Weights of a small image classifier.
Model: 2.27M parameters, 32-pixel images, arch caformer, norm layernorm, activation quick_gelu, patch size [2, 2], depths [3, 6, 3], widths [48, 96, 192].
Training: adamw at rate 0.0019, batches of 64, held-out accuracy 89%.
Data: trained on larger renderings of crowded toy scenes, 90422 training examples.
Rows from block 8 of a small image classifier, named by matrix and row number. Rows with one number belong to one neuron. Each number is 500 + 25 x the weight over its row's rms, rounded and kept within 0 to 999. All counts start at 0. Numbers have three digits each.
After each neuron's rows are labels from the 100 images, of 14976, where the neuron reaches its highest value: "strongest on" is what is common among them. Only what is clearly more common there than usual is listed. The data: larger renderings of crowded toy scenes.
# fc1: MLP up (model.blocks.8.mlp.fc1.weight, 384x96), inputs 0-95
# fc2: MLP down (model.blocks.8.mlp.fc2.weight, 96x384, transposed), outputs 0-95

fc1.67:500477500478494490471500500521500455500492500567454500466553500500482500468500497492541484500500500487466513555527500456518532472485500501599540517500470507500525500488500500500526500505512500500500474500500499496520518468500547510500543500500509500557500500500536500507574472498500500488
fc2.67:485500494555510492487458500500498456483506500503456515551515533486477503537508500500526486462469513511500500507442472520482464497500500461469535500500451471500568467500530500500516514481525529500500473500500500554500504490481549527523469475528500485466510518544520500530515492500504463540
strongest on: tree; largest object: tree

fc1.215:500520500499502469500545498552435530523519501490516483503542531459462468483500513500500514516478480469500500472559500489507487525530494503480448463567522507466502500518477542500515519504500469484490503500500569505497500500450515550516500540467500494477480500513520500513500500535500481500
fc2.215:500538459526530521518500504470514525454534513506538528506475500500516467498505533466500495492534500500466448500500485500521513541504484448484480500500487481505548489515500533500519473503546495566483500500551544481500468537453480500485469500473517516500472482515546500500500462529460506500
strongest on: candle; largest object: candle; pine; largest object: pine

fc1.18:534500500496505500514528500482500498500550487477490473491500507524500500488500500500501500551556495531482500500500518500462502460522544500537500495523501526500468512500500531495466500522510504515462537517500566520515494489500466503483490510475417500457500500471552424496531517495460500537
fc2.18:483516500471517513516536500516529529484517525544476515510500500546500507471483494500502500500500500515468540500523494506500468534462500513479444418500500538549500492459500506500531535454500500460461496523485500513500482500531500473484492530500547476541500442500526510484484513500483494556
strongest on: candle

fc1.208:579457532488482461500503500451500509528500494500500500500518500500520500544489500532533500488521462511498500500500542506486545481500516492512500500470559497487505525477483489535461500472539500540500522537500500500534431500500412500536495500500500493459503500478506500500500500457500500497
fc2.208:475537462496500546527522534533512530473500500503500497500513440500522482459507555483480486500494463500491489500503455509500500527498461483476453458500440523500500500489477551500500519488500453482470500540539500500500468540500554511500515480500500497500500500536519526481514483552500500462
strongest on: light from behind the scene; house; largest object: house; its colour: green

fc1.277:490500474500456498500473480500500538503506539566500492444500521500500500500532500472500524500510459483546496527500517568523521477456500500512481485490504531468508451500472499533475500500546491495548500518498484482509570487500550467457500500500523456500515500500526491496517457500500508512
fc2.277:500533545500542502500500484500526491461511552470512541546500525500483500436495501500525508476500500493448500501541500500500500526430511500500472491508473512485500500486534470483553485459444500512501489505472534527500477500480543481500487538495559500513502478506500455513500500529478474494
strongest on: light from the right

fc1.256:484456500500487516500500479525542500487448500500500549524500489514436500510500460500522470465527525546500500480484521522507537512475500523536464518500487533446486479531528500500475500482545500551500517474501544500497500500504446537463500500475464500529489496502500508482500549532520481466
fc2.256:515508482500451500500500470458447538504500535500493448469500480523542489502467551500458534540491479460480533530500500529475500470500498532576498507502498504539500515508500476500466528531483469491533500486500469501522500501500493461490511517512497500461480486508486524500525500485483567493
strongest on: lamp; largest object: lamp; mushroom

fc1.250:500500473467533500500500504500480500532517500524500440515481483517549464500506500455500500546530500500508552498506544500533464500530489493484482549526480486500492550500449566500500514532500525500471500477504511422500500500500506528500477534476500500500495501493500436514489456498506500519
fc2.250:500507483459513512514475500477462500525493512500500500500476455507494500500495537502500500500500503511434500500517502448530500528549462453500469472522500449502515500518500534507507517500508501517500526482532553498500485569472567500500490500500472441485451498545477520510500542512480487500
strongest on: light from behind the camera; dumbbell

fc1.193:525500500437478500496457458492500476500468520546516500500534500500500527500500500498504521500489483537490516558500500475500500495500469500484500512500452500515508447531500514526509494482542504515527524431511457510517553560476500500484469500500467500500501500568480495530505471500466476467
fc2.193:518530554500524500528504469498547502417523511516496500533500553500500527500472465503500508457493507474485526500500504500500478500500500500500500505500500489489500500500549505500505500489457500500500464474444554522500488466519509473499455519509496500544518491473520476568482500436493462500
strongest on: lamp; largest object: lamp

fc1.49:485500515478524500511500520484474500500441485454500470500500442519500550503500500468546448527500500500522532510510483500500516500529537497536500510500492561514451542531516459500495481489556500500459500477523533497500500500500500500500500528448464500493489478508499495552511500502487471561
fc2.49:483500475461500472501500500458481548500521500540533480500410466500504455538505514491500500520500500500516507472485499458534541495500516500500444495500500516516500558542510488500462477500509531551478551501555500466500512522500500528480500492500495500500494500539500500466498500488500548516
strongest on: dumbbell; largest object: dumbbell

fc1.72:500521508497472503530519497516481517513500471511500500525512523488525500527467490458510523515500501536479535516560500500563466529500500506471501486542503500503461500500446526506500535459500475511467500514476480526538500558452493500461516520475479544480482500528500493491479492548500435480
fc2.72:509514484471513500534510531515524528490515534497573500500504524510466527483442498503487486496535455509444485475516493475540510521432513526487482490500498500522502487508532502500516492497463468500479500519500514494462447525509493466475524555500500500496500491500512500500470546522513474434
strongest on: candle; largest object: candle

fc1.29:551483517503500520472509444562443535500500532500437500500545535451500454479500509506510490500482457508480496539542469510500508454513491511527517500506500523486478500488490505485510500495517484515500540491505500557504500500479544489503500500492500500500464526475500500500520469544484503562
fc2.29:513498503526501479500549494547500500515481500520500525503556523467514473457512517509555497500488500514494531500529450494500531500504455518500453486519486503466500500433510509488500500500500471459482500500486482568512482537477500489500513523484502516503452500466517500541527458534517499559
strongest on: pine; largest object: pine

fc1.330:476474522500499537458485510574500501506516505484524500524500470520500523515500531500556487473500500461509586491504469500509467500497471442494483500544483489476469531495521500490496562500500498519458495470500500478518500500498517538500474520471482483500493497540512497557529477516500472500
fc2.330:500500500493475500535500539462517540500500464500500479500461498500500461491528500500494496551523511500464477500514519500495552495500525496555453500488527485499500546561536456490500436517526500525524500501537496480480500509513500507425501513453493510500500453500500461486499489500491544500
strongest on: dumbbell; barrel; largest object: barrel; largest object: dumbbell

fc1.20:522499495491438474524500478500498533516463490509489500419507533483530500507496500498551497528522546510518500490549529500521501490517510496533500500508500507500500500461475500493414509500500503500453500500485527506534522500486440526565500491508449500500469468500528500510500487474481500511
fc2.20:500500571499500457452476500489497500447500506421500500473491489500500500500556527515500450478505500500498500500483461500500500464505520500508500500512500500500500484500500500495468523509523520500500500479500500462524544500458500528488500485498500534555500516500500483542555429536500453533
strongest on: house; largest object: house; its colour: blue

fc1.1:500500497482439528494522454549470532503479530489490531440496522493474503453462525483492526500502494512500519546500500500531500522500489484500500492500521587500525457495472500507500500450500444550467500475475500500524529500500522478504485480494500500524500519500500500477500518555531478489
fc2.1:505500500554552511537539494538522520499521500500531542546557535488476500481470474525513507500488435500480500521500500507500500523516464499476472504496467475500523500455520486478523500485487471469501492514486500594500446500489534495514500503470493496477500497460530488519481519500500494500
strongest on: pine; largest object: pine; lamp

fc1.13:500500528500481469500500500482480494523494528500529476539439477539542500500479534520500500524500526500506549509528467504449500485486500500552472500509500507511464528528514473495500523469538500453447500489545500500503500500468538518521513513475474469500525489531500500570500519539477500545
fc2.13:500458500431500463504494529453506537539500500555502458480434496506512500500500525521500472489567500489500470482483507467548529493500500473518471474500500509500500513546500473501500500529507525535528502507554511500480529540500496521469508492447500498500494464500500475459514500515494511479
strongest on: dumbbell; largest object: dumbbell

fc1.122:543537500500420523500526500543502481500483500524536500500500524474482517486477518500505537500534509517500493486500555465475521500500444504529500503518519470480500500488500500459485500480500475513453500477509500513500500500459500486500500532500448507500478538417479500508500532547548476510
fc2.122:519440508500500500543496500506456539518500486500476464442500455500505514500475513500450504500500483500510530504520483522500470479533546526511527513500518523531500517504500525460500515599500471509502540500486504438515491521540492500498500504481514521461469500509471500500500484474509500456
strongest on: lamp; snowman; largest object: lamp; largest object: snowman

fc1.232:528482498472494472500502500533492471560500500552440514448516500466466456530525524487550515544544538514500500500536502500538522487485492500500540492501500500467500491486466500496448500500539488473466505500507534489500500525525453500500496500439474500488474500484526460498504504527491500507
fc2.232:500500463500502482500439529500492500516449499500523517495500500464500527555544500500505451500459500500500500468456484454500500500500500483454539474519500477500468501494500500482500500500530472537477500475500466497466518500441534500500500448443500485539524557529504540500500500500500500464
strongest on: house; largest object: house

fc1.276:500500500508516500481500500478472500513515456480494495510520500463464500500478500454532500515527486461544500497492530456533522500489500476462537534500545500471469500525500500479525470500531500540481580452531500495515490500514500508469471500443492456481457500466514455491473528503500535500
fc2.276:500516529512573483500489526490517530520498500471513472504488513499503504480500491531517500447539518500534532467472476500527502518482522500409512471484500500500491467464500494500588500500459503500490500540500495530446485500517477492500500479484524530500509500498528463480454500505521500490
strongest on: light from behind the scene

fc1.157:500401500459500500488518510500489500505500500500489525511477500500500484500502497431521500499506511465491546532500500500494500495495554500554523500501528500500500529517500487459491465500566527485451529500529500472493500461500500469500500541491498484535498472520504449471482524500511526553
fc2.157:515503481436500490500500534478482548512503476572517500500446500487510500499482540500551487481582474500500487500505500500500505500500517454475471481500528500527505518516495536487484507500528505555500500494546500500500499531474502508500498500500464491500500459588500513469500508500503500465
strongest on: dumbbell; light from the left; largest object: dumbbell

fc1.99:527463504473443542500463511500498500500500506525507500496500500515500500500500560500497500512555559470517485500497499500476492499471500456511500500481500543479449499522460493480436509533602493545500500520509518493507494505500482494500500518485447476478508481500471532522501500494492500500
fc2.99:500500487500500449474500506539523452535512488468520474510548500480527518515500502500530443504490499500519500481466449500500500472500500500500464505577500494472500500478496448512500564467500500500500474499471492500500500498500500494500581539537536460500488500500501500514523527500513457525
strongest on: house; largest object: house; its colour: teal

fc1.57:520479450495504547554494508565499495510490488470450490514477530500500499462500500500500502513500524546511486501500500518500530514468508500500500434513500514444484481500517531500469500480500490539476518489500505558493572480497500494500547522500482459496500529500500518479482489505510441537
fc2.57:510549480449485502500493489500518472500526510572500500547509510513474521500445500519516520495495441500477524525451500510500500515500497512517512531500456499500533458511496500494500514454461485490538479515493471515479500500550500486500500500564514500512516500500477500495500570467527473460
strongest on: light from the right; pine; largest object: pine

fc1.82:527522500522495502537521500474480500492500483549500430454500540541488500550459500523511520533498500485498487541508506505491524505531501493546500523527487459494500500497532515494486453501500500520537502468539500500500510500470498500500500500453482538500500484431452512547500465500475506549
fc2.82:512461515461435500512500500500460519512500496500496449452500500487500500511481530500473539518500493483502506516506470479500517467500496531513547500541499500551488469516500520495462500559538461524480510477536500468500519522468450488483500492463495540450469500500486482541549477505506500500
strongest on: arch; light from behind the scene; largest object: arch; rocket

fc1.95:516434498476448482500498529546454546535456466500501500457499523508526473514500494494536486488518523555507500491562469500505502487485494519516500464478516500500500506500500500476466500500514487530477501504506550465507512539500478544500530471482504494425470500486500455500500485500488500500
fc2.95:500500535500500518536500470504551478500500500475500439472543500500534500477500526495500479500499506500463493534519464500459500502483524544550482500533454500500500546487504458499500522496504500483497500500500466500477500500500500440492500570536545484547487532480500463538485443500500500500
strongest on: arch; its colour: red

fc1.209:506505522492500528495500526500475494556529516481428500428555492448473500500472470500500529500500500512500472500500500500507575502470465515480500500500510472500451500500497483499500500480484505508490557509494515521543478531500471465562522496500468500500500500501457457504500500518503485500
fc2.209:500518462477481543500536481500524486481525500519500495515500465547498445464486500489467502500512500476463496525518500534500473500461533500534431500511500500536547535500486500550500529480500516486500531500498509474500470515538514470466500533551550488500478458495500500500489456512483519539
strongest on: light from behind the scene; candle; hammer

fc1.368:498521500478511500500482464463500500497534500546467550508500522500500496501468481500516562499504500521488514500528500481565480523461453500474481507508494544500495459504500541450506500487500500512500469500488500500536558568456493516500500492462487563500503468500538501489500474523505479496
fc2.368:503516491525489512528500490500542462500491500500533543584533561489435500489505460501500502500500483503500455500500531511460525500504500475508526548500498504522500481500507464460500456470492500500500489530500500557500500500500500480500500513524522485500570513500509493494492561500500487451
strongest on: lamp; light from the left; largest object: lamp

fc1.127:483506482500500515477471507477507476516535455516500520526478486509510495473500468466497484500515489567497476474500519459467510500500479447500497499547507526486463504544462539500500530478529500466463472505523523500519565526497500548490466500484498500520490500500532506505489463523542440531
fc2.127:490500472474494510500500477500500451525506462526500561513572500515488489509500500481527500500500478515503471488500521459480496500550478500512467507533536496500500549497491496415500483464507488500496455468516505500568551472500500526500500518500500503504516460500489500500561528493524496499
strongest on: light from behind the camera

fc1.291:496467488478500497490482499533508500529543469517448530500490507487461525531486500500583477500488500500502582542523467517516525485500500500500549517500500460503500481500513500496462562451515515500493500500500508500482501500538476510544533500489468500501453500500475500548526472500500508500
fc2.291:500509466500507500455500507512540442491537501553463498540505513482500471532535476500567481463510519500500517514483428536511500500505500439500499514500456500535500500500500493500507500458513500448500482509492500500502477483488500500500503496519545500500519500500500465534513463500502463568
strongest on: tree; largest object: tree

fc1.121:500500477500499500500476501452500515500479516517492492482500477460481500500490514470500466539493486519500522526470500551495530478489477446500514523500441540511525509495443502530500500500511501533477500500566465479542500500423476533517513501507514500471515500534493500518532452500500516441
fc2.121:517469536524483500511500528510479489541466490500500453508475500477528500485516538489482506502509537519506518514500459520471540486498456497528500500521496526466489500477475504520453502500547473437459487500522463503487506492504459458526564500496469500539480536500500534484505500541552494509
strongest on: house; largest object: house; green object; its colour: green

fc1.382:518500498500466511527500496473472500499472471474469500499517500486462500500499500500481500506516500505440525500511500482540500476469517479500499511536533509445517517544489500499502507574521501520500500476512500458549523531500500464453501500500492481501500527532477453518508490596516500449
fc2.382:510446494500473483518500500600540500500458497500500500500528512500500540500500515489502500470441500478572498490521473475500513462501457540506500500493511564501500516500503500500453528459495500500500535477500500520515507474500500500500500500500500500458500500500483578471500500500531508500
strongest on: barrel; largest object: barrel

fc1.187:500474406477491500539487480500491527475500500486500461517525542500515500487500500488485527478500518487555495500552484563511530480469500488521520456500500482500500500488507518493498500523485500487500505438500471500478500500521473486500531500500517487539500521492500457517477423535500504549
fc2.187:500537500500562513500500470501565482487500540502500502526505531500493505500477477512500499433499500487480478504500488526523500539474500500500509488500454477486495476505520476509551500472495498488515483500475500534437484504495540500490490503511614500545522500520529519497500518500500500466
strongest on: house; largest object: house

fc1.24:497458500500546526500500514498451500485422466464500500500442482495513528488500537493500477487532500498485574478500481537500522499500502500499500469505520490500500552492495470485500500538559500500460528500498500500544500500482498500508500500423464488485500490500500500546523504500500500550
fc2.24:508483500497490500562500500500545548529496464500529500500434488500586513488500526515500472503528500455500474525498500512496522500486530498500462500465500500492500500531518500510463508487500500522501508500478468452500500486559500479500500500500523500470477456533472532437500500496500560509
strongest on: dumbbell; sofa; largest object: dumbbell; largest object: sofa

fc1.32:500500493530500496463500494465489502500487496500500500500456467486461466518500544500500513497538533500453497507517477476532523492482497479497523500500500481467546476480500508557501537533548541507538508500452500500500487554507511473525500445500492463491441550518465536500502457520481492503
fc2.32:494522500464477494500528507490527525501500457555500500500526543500491506500521500501508484500500522492497519500478500537478500488501544535500478497487500577516441500509496459449479486468480457474465509563539466525539500472477465513500490509485500542482546500508500447500500515491522498515
strongest on: light from the right

fc1.383:500449480500468501535505489457477538500500538498500500500490488481529492467535500464487500577500500500500467500522500500479572477565439504500500539541500482500466528500488500500487502512500519530501531474539490500500520500456503468474529500475491475500451526477500500500500518505460500500
fc2.383:489460500476500469500500501548481463533500500471500528526519521483500464476528500500556519524500490500500495500511457460503509453502493441500510526559535509483485500513515503510443495500519500500475500500480513497573523460456470523500527545492514500501484503478508503500573500522504496500
strongest on: pink object; its colour: pink; house; largest object: house

fc1.105:490500443500500500470539514483500491520510500540500450500500478498509488499500493530530467500500502493500521496511471480489551441500500520531466556550475496500505500546534469500500472500500496491497477500534500532500529500486500500480547500471472500517438499454428500511546542500500500500
fc2.105:477500502500451487500500528482500500525500500500558500508509548503499470533520500500538500528508538500468500470454469502522484465522478456500500513548477490441500501534520500490448510483500483500500468490531513500500500487427508529436500500448500516486526527507500479546533500500500480487
strongest on: pink object; its colour: pink

fc1.15:500436524476456511500504476500500494505457507491500500511499518489505500500462500449566529536522500501477500566500520481506500525500500520552524538533500531500500472496467500500485500500500461533508479481554530500526535515470480483500500500500450554500450500503502500529525500528457500490
fc2.15:524508491487500519500496500493535500511500453557507500506457551521500515548483487495500500500544485475480513533449501545500468523552472500500521549533454500500552476500518500500500500490500500497506437482467500500517500499507500469500500518494520500463538513500490500577487450500500471500
strongest on: lamp; largest object: lamp

fc1.87:510456457500499470534500492583500518547500468500500460471505509415514539502487506500500540501478486497515527500500500523474480500509538500477500500500492453531500502500478519478500500539517453500514488509500510500500522513493500516474551452516515500495500551547495466537500470500502524492
fc2.87:500500500504529500525524477540500512470539569496468510518525500500521508478481505500500533460480469500470511500498468543530430562512541525470515456480477487500497500449500500469550500492460467481500503500452500543500462489500510500520462507500500504492500462500521500499500541487495500484
strongest on: light from the right; house; largest object: house; its colour: green

fc1.22:514478515532436517478500500555489541468500522500467500448513528480500500500470476469487521491500479533473522485487480550500500492476500511526500500494494524508467500538500500515429508500499492561510507500530491516562521500454531554461500500500500481537500496556500485509484500500500500500
fc2.22:491516549527509504502551531499500500508488500500473500533549500500475500477510481509479512509500512557498534484510493440499477514543471544492487446544506494498490500463510500490538480500480466459516471499498497554500498500495509500485497503501488503549477564450500454527493495500528455522
strongest on: light from the right; pine; largest object: pine

fc1.283:500500477469502478519426471500500514500487500476518500500515500524506485513515500495497488500526547508472500483517557500526467470503506475516500495500548500483501490536500522538478513551500500551500526434475468511527532545459484524493500520499440500478541500497500500500489500546467446498
fc2.283:500514509500495521480500454500452493500480524412500570480507500524514548500515500500500514518471485505547500494519500500472469487500537534500518469444500538522454503500500471520482517500500509504500539527476501500500500445500502512500500500540504500507481500516500559500503500471455541539
strongest on: lamp

fc1.311:500432477493500483480500500497496500500500455500528517524457446514500500500500500458512468496517545471500531500514507500482500495496500487513487526464500547500447550570504511500479477485515510515500531486528551462504493483500519551541484533468474500499500500523543478500478500492525502554
fc2.311:500509485445496504495537534491481500500518500539501475484469488532535488500472539463523538500547465500500515500500486500533490520500530500512474450500518539539500525516500501500486500493500505543457500468527479452500500500500527500458514518445500500500479441570500498461500524515474538511
strongest on: dumbbell; largest object: dumbbell; sofa

fc1.156:504456500480500500500516500455500446473480500479456472475528492496513507500513546475520490521500496520492550500557454500486529481500551496560500476526500500500500521501480500479493457500467503500500475500500500513509500502440541468500524544528514478471496480525500509548549500531500549500
fc2.156:530520541515487499467500513536497477446494519500474496500527464477481457442500499501500500503502525500481439503566500476500542500461500500500458454511518500502495544531548469522500457500516498549501500473541522475482483504500512518463500508500500497544496497475518480503516461543500500500
strongest on: barrel; largest object: barrel; light from the left

fc1.170:575500499450500466492519507513451500514444467483500511478527508515498503480519500544497520500500500576500530449524500506484500429518539495532497451500549550544485493469461519500461534500472500493500500501500512517504503500496480500518500500500510500462483500500500500500509520476500500508
fc2.170:517455520500471452518507525502475512500452468463514493464508507475500555474500525500497472518501500498570568500492500494480500474500500500500538499503500535474450500500480503497466519534500500500473519500500454492529513480502454491520530520500452510491514536505500528450500560500500500473
strongest on: light from the left; boat; largest object: boat

fc1.312:556494516405453493518495499500516500500434500500500544500500500500500520500470525500543530516486449495500500500517473500550500505481484520500500500480500515516500463554500518523457461500460508516510500491500453500500470556494500496530500552517482500499500514479480500500500500509500500446
fc2.312:500488495496534500470500472500500544500500495500545512532500505499500553510473452544524455489501472490482519476449511482510500507500505514463432481500517451470483484510516517500520500500448500523529509500473507522478511500530544517483452500543447521517518460533498507500478528500519451500
strongest on: lamp; largest object: lamp; light from behind the scene; trophy

fc1.328:489500449535515471494500542497475500476500500518467439506477463500531477530476472453507500526526472500489500508534500500566492500478503486479499523505463483500500492528492546515500500509524500456500519500523545500500500503435500500546482524474519468462462500515500506519488500563464483500
fc2.328:500496450533492500499527516480505539512500518500500463473477500500500518522500500542486448477499533515465494500474458525525500500501500518474553478472462500500504441485498508540499541536500500490504500500474505500456500500500537500500497479504447470460474557551487542467500539497479458496
strongest on: light from the right; house

fc1.267:522483511483486512500500568545470530548485488500500499485524500486425486500500536497495554554481500500514524500500455505503498499500500516479500422492500497492452486512500508471481500567507466500482500500563500512512500488500480523454500500476485497500503482478489482500518500528500500552
fc2.267:500500562500469470486471471522478500500440477449500489500493500478500556498518553509500500510452498467523500500477500500456519445500500523539500512529510498459500531500544491504500490500500501482515485470482409500500500487500500487518500506500478500509496500560464525496547478521500503500
strongest on: light from behind the scene; candle; rocket; largest object: candle

fc1.100:504500512472507500511506500500488500507447500482469521500542525461455519500527500500563468509500527486500511467480508483516500501557504465473519493500500484464465490489524494458500471479503492548505492490500500500500500474447512588508489500442432500493500500500460513496497530516463514500
fc2.100:459507500500574500512500521495530498491510505488525500519500526492491500486521456500523483447530514514500500465490487488538500530500534479391486491504499497485500495476500504500578500500455513500484483515479544520476471500500507500502500507480527496521518502500562486500451505500500462494
strongest on: light from the left; count: two

fc1.14:500525500510500500495504551486495522509534500500486512464500465500504451513513500500500518500500500492479500478572496454530484518477493516477437470500486500469500513571500489488500468500488470503500500500566493502486467565468526550478500534475474529522491474527482493456505500539517500500
fc2.14:455500434497522500500500497477548532495523521528566532491500528518500500546480500500523486483520453522500481449465500517549500546500483475500523519494482500511500467480477537474550500501477483540500459489506504511497486516509465526513485493500511501500497476500549520500495553485458486474
strongest on: trophy; largest object: trophy; flower

fc1.325:519500503491510500500509536539496500546464531522482507510510499467450473500532522500500523528500572500500500500569500502487515412513500473462523500500518483461448527478500500521476503481495489457500496555500508519505500472500472486524523500500500521500530500460500508504472470496548483500
fc2.325:500500517500446490500528537513483508500500492517547507441495506483423510496500500500500534544504510456500542491500500500500500500479530500500535541473518559500466453495483513533500527500471526476515558543495498500500499496504462476506483490517500500453537511512481512483495534500500500437
strongest on: light from behind the scene; mushroom; umbrella; largest object: mushroom

fc1.42:500490508500500498500509500528496545540491500506500520478462501500500542514459554490500539502507500521512556538500497478515544518491433500500578486523507490500500515523501500468515488497470500500483500450504500466497537472500459498534500500500474500485434500500445505463506522531536526500
fc2.42:490479491534500500537500516506462513530500500522500500472524500511500468538481490517478525500491500519531500450537497500560480500519536517500539404469534478502468476443450533517500500500500500500491532512508500534500500558500517500500500445460458500530497495478506500501486500500485500508
strongest on: arch; largest object: arch; its colour: red

fc1.252:480524500492504535489512500499421500522500561474465500532500506486515528462513500513509542504500500564500537500500500489492485519500446491500500500497490490500454487500440512512500500525500500500500478543500500558524520541435514525489479478500500490481507500523515505556500479500462477462
fc2.252:537546499473497526494500475500525519474532447504490494495456473517500497500474500500500524500500500486478442548503519523485529510447500500540440513477498500509528500525512492500476500451519488527490543515500514500500451523514467454452443518538500500500500464500524500500500465500489528541
strongest on: candle; pine; largest object: pine; largest object: candle

fc1.23:507500513477500521508469471545511477511489498484500541500507464500552500497491484464509508459487484546498501522485512499486500499549488494500500471500510532480500532535458500381486505456497485500500472480546500530557524471500500494451501526500500466502500473500504486500501535491500509500
fc2.23:521500478500463456467523528514500529500500459521509452448500519478448499506500509537525508526500552444489511511510463519508486461454500514535493543484507535500464474500544487522454517498482500508501555528500499500486489490500493485489500500480500553452534514543500500500500468500499486489
strongest on: light from the left

fc1.367:545500501433500453500474481480487471500487487529491519515534516443462500518500517532500540500500493470500463531519469500543486495475518496455500500512502534500506486500500458500500495467469471500553467500488510500591491536500466500501500500500508538500500538532500500504500517538500500468
fc2.367:497500505500500480464450500516526495471493500514530500524487500500500548513500444545549474445500482500517500488473492500502500500456515486485508500500447476516550450490507516500524535461446533477500473500469500521462513482525500499523493493567500500500537500500500497493500500489518427500
strongest on: light from behind the scene; lamp; largest object: lamp

fc1.69:509470500500458537515500473466503500508440520514485521514496485485498502500506525452500500511500544500510507535500513500463543487541472500527500522501500508523491500500448521500507469472565532516500469462575470494508530500430500529539500509502476500476456507500500522515511526503474518479
fc2.69:500498507500553466500500539552533518541518500510500464516467500485539500473508542516540477448516515500502508496490423500514533488472467500500510489530451500447515500472503497473479500500513493500500460503496484528511500524471491500529553500500528500504481516527500475483537475563517517500
strongest on: house; largest object: house

fc1.152:504511518457469513479487487500485516513463500529500437500503500531502509527500544532500505507523543540501484529482522475500533506509454470500480502500465518474515448513500516508498500500509480445500476458550477500487545500500500489477500500506500506500457495472492500501594472518522451513
fc2.152:518461500472448500521500510500511494524500536536500500500519547510461500500466500507500515529500516500438500519533501500492500477500500540533531515528483462480507454515570527468475495500474457500509490475460500500492525490500530500472500500471434523483525500482437500530500500481518469468
strongest on: light from behind the camera; robot; largest object: robot

fc1.148:498500505500492500419498505534500454486503530500500500518499478496500535505534548457501500500500523508500578547500474519491500496529516500534471459531468519468500505500500500476486494473521523497518500500520477497547489500454563518500500533503475443493474468500500509516548514526500482516
fc2.148:532521569487500500500500523488487493486512484505500500485500459500500500470499484539500493505553511500453500500551506500510491500447521500506410440472535490500493531519521457500500500519467496496507510530532508488474479550520506492461490523507502523543500481493489466485480489550537500500
strongest on: barrel; largest object: barrel; light from behind the camera

fc1.331:500468478475473500500456500522496500534489540531478548493509515500443500504450517500531500500495499500505500500500475500559525489498463416516568529506479518475500450514500512496500500472571475506503486495500509507523503498500500508500500505500500500488500509500518480541551484500500439476
fc2.331:500498500533500491504460468500524481458502489482471509501463550491521500500531522484521487500519537479552500542476495525452532476500483500521567538499479527464500501479500501484477500480500530500479504500495504500530511479500455496516491500500525483464476477500554489505514442550500532565
strongest on: tree; largest object: tree

fc1.255:513481468500491500442476492532477476537500541552447529482563551437457476502500527487500549517513500523500500500510474500539535474477500489540533497514507500481500500514495530484445500514500489468534526502503500523531500514500482500524500482500471500463496500500487491509558500500527500500
fc2.255:513500500477500399479482512500500500537440500439536518432480504500491556500500500510518500500500524472529582470514510500500500500517480500462533500500500500500494500462500500518482528500500500500500504500481499500553518500487500500500500464500500540475500518500484552463517500526500500500
strongest on: tree; largest object: tree; umbrella

fc1.338:552489460500500474511500494500502486543451459506515442459484473519500511455490510542515499527526500500511500529483494500519500465510500524570500485556437500465500456500500511490486554500500452500515461500500500465488500500521499500472547532486513500479480524500474497461500500500500501494
fc2.338:500477508433430511500463529461500486500494500463500456500500500530478509537500500500500490522546543528483489500463500500503484500500543500541541471523500494488500451532500536491500539500500496483500500500537524500500500509494500500475500501512420502520512532500476451526500497500529437500
strongest on: its colour: pink